python train.py --grayscale=true --horizontal_flip=false --output_stride=8 --mlp_ratio=2 --bias="all" --parallel_block=true --init="trunc_normal_002" --learning_rate=0.035 --adamw_weight_decay_other_params=0.01
Rows from block 2 of a small model that predicts nearness at each pixel, named by matrix and row number. Rows with one number belong to one neuron. Each number is 128 + 24 x the weight over its row's rms, rounded and kept within 0 to 255. All counts start at 0. Numbers have three digits each.
After each neuron's rows are labels from the 100 images, of 14848, where the neuron reaches its highest value: "strongest on" is what is common among them; "lies over" is the class under the peak. Only what is clearly more common there than usual is listed. The data: renderings of 100 made-up gadgets, each built of a few solids, in any pose. In brackets: how many of the 100.
# fc1: MLP up (model.blocks.2.mlp.fc1.weight, 320x160), inputs 80-159
# fc2: MLP down (model.blocks.2.mlp.fc2.weight, 160x320, transposed), outputs 80-159

fc1.155:146113177139094121180143169128086102144187188067179150115145165118153134114112139112122092147142167140102157116163084090128143116127079158140090109132131098101148103130124103123131126136146110116103113133098123105156158128131096097164137134
fc2.155:111110113155193110113129135108117128129134115147079148110119083161065136150151089103114110112120145116157149128134097125141125125130089140122156143165140166122133127119137127098137159143114104129173140139121050134142112156147111136100119146
strongest on: white (30)
lies over: main colour (76)

fc1.231:139107159121113190088127122108081133144139119089104114163160113130116157103168119120128129100162162095140111133138125108154119164133137115087112128133154154104135147170135152126079157128143138133121131143124134149120112100184110141148182130
fc2.231:140139151112154084139138130172140163129137116155152134148132137121150109141064109147115092092097121179125122101134139152099145116110121125146110150145108140124094113122131089081118100104136160155146139128119136148135159146098132121098107142
strongest on: metallic (70)
lies over: main colour (58); second colour (29)

fc1.55:130115146144137101141116189103156104157171120145096159137130151068127134140101120130138135120139132122090157146137096086110135123113153179122134149152157114076106117121158119120131149124135142090108083151124143135156106104146134139166115130
fc2.55:130123134155171128092146100160087110126133158127100151111164112129110106111072130135111097102123165143140089125121145101137144141130093134169085104106164119105126151161151152122112105095142124102093120105116153088148163145094138135136155105
strongest on: metallic (61)
lies over: main colour (73)

fc1.275:148134125126119132081109144112146119108118114147090119138070173122130143120166120153118083133104163125141110134115121113094121135120146150110135156126161133115140135083142174128131122104120173146101159175142134157128112075143143122136150118
fc2.275:169152135139160117144124131097122088143168109140121116165187141146115145098110110100107113097147121152134146103118135120111147121145077100156045127078116116111113126135100068118063153157154131098095129147098093123147136135130135119128120113
strongest on: glossy (62)
lies over: main colour (38)

fc1.161:138122108121142119175108164136140161141124109120135119130118124122169101100113181144121150128148123096189133118093143136093102129139109149145154115106108107141137107146121095109143115153105137107117107096135134142123108114118189102078098122
fc2.161:168151103178179098095147106156100124112122089155117123113137130140156139163124126147119081081121146165149146106156139139125146093107145090152115114128119106123113136124131075121119105135128127114086129162116120141142160128093127145102079151
strongest on: glossy (91)
lies over: main colour (40)

fc1.291:103113138125168085147137118154120153123123123174164112097139127143155150116165136132125131130106135136136060173117080113112127120117164154121126146109143101143123121107132162160131142107104117102119159098137128145105122160082090117149123127
fc2.291:080148116139151109143152123144144098158137142124114137128110157119128143122104134201120118136102139113123140091145126117124121131155140114067138135125133084119111146112124150137150110100112097098134100082106158118153124144129088138169140123
strongest on: metallic (66)
lies over: main colour (51); second colour (25)

fc1.187:128137170125153099111124130147132086134165117117131126115140146148090108102130158103151090140167149116096133119137161132157121092155085139085164136097084098099081147132129119157159101112121138078115162154127112109121167167169166138108100132
fc2.187:098088095137115139112136173108092111087076140176138127128147096165142075123120117155087174141143076122162141120105112155124109151162136140178130142120124161100146150110154117107119149157156164137158111151124120130144126135178128143145127134
strongest on: glossy (62)
lies over: main colour (43)

fc1.197:121144127123127142143136133116057128094116167116123129113125103145132133136108124146148077127163173123167154140147168110165126121129111130129112124128142117153120179087145053141142118143118132110128131166138142148116127114156119111140118121
fc2.197:109098118131145124147122135140151145149126109112114157108148133095098134111096158096109132148092119118128124098126125147095128148117146110138135159159113158138128079139151144150087146115157149127168130049111139116169136169105135097122143145
strongest on: glossy (65)
lies over: main colour (36)

fc1.42:137135110100148130096079161127137166080129151146144140147132163119112116094170158124114105120100170093160142134176110166108154124114089136147137133095126180101145101137138164112144107147166127114083137097174165125144097091129156164117154091
fc2.42:112140131191149106085128147117152113113137132125110138115122106131129115155109111173149122120138091144187138117084110136135128114129108116126139127162130121114143206098105098108134143113080097180137126195119119168105172140138130105116150144
strongest on: glossy (64)
lies over: main colour (37)

fc1.259:162116149143145119074142159152115153128137140137126150136145148150144137153154166113111124109101151161086101127139105161132145153091117118141112097168155134141133087150102125122148125091090139111142123097118102098116117080124108110148136141
fc2.259:115161136188124148176106135135131118140141112105095170099131118135143108162113111179091119094118132127114101074101124113117120142117095123124143076121155124080144133124122117110139188127137122142118115108151113150107118165107119105150151092
strongest on: metallic (69)
lies over: main colour (61); second colour (31)

fc1.79:107131136098137117112116110142143157138108140097130185165114123126103146139087153130124080049127151131109154100145153131105133093112136124128094106116118146148124136137124086144124123136176146102086119167159140122132130157140130146086129119
fc2.79:125116156106116126134107156123138130098118098133128130175097153118119169105175107119077155163132136133132097122122095171114091126134159120149126169145133105137129134110155151143105126085107084149119128117161132165146076107158103160150146122
strongest on: glossy (61)
lies over: main colour (51)

fc1.256:101142133104094158147138096107145111140080096135151133118143157161156129129121116147128129136127130117094154120144165129080144156127119110127095121129162111107087130125137134128096096134146146129148092114066133113087156179143113083156094135
fc2.256:135133139122142136106142130128180169122157118079144153142127154110109146161138137134109087131125136143119132127144128089144139143128106129083127121169171127121127121146135098144155179127160186086137092121143131159136102110136149128086133111
strongest on: white (31)
lies over: main colour (70); second colour (29)

fc1.219:150086130140126159154120135115121115119075130122144140136123100133145110142092110149158161120132110156103131120135151108122130105146119138110109109166106116133128139136117126101092126141118168148136129126147169141163122074145128121062048100
fc2.219:170157087144147124123129053160110124087146123125133145147123110154119170119125091103127143110137118100161119106150101113149105180114162105127140180079141119118125136140097113140101149117150126128163063113102152099099153139105112083139191166
strongest on: glossy (72)
lies over: main colour (52)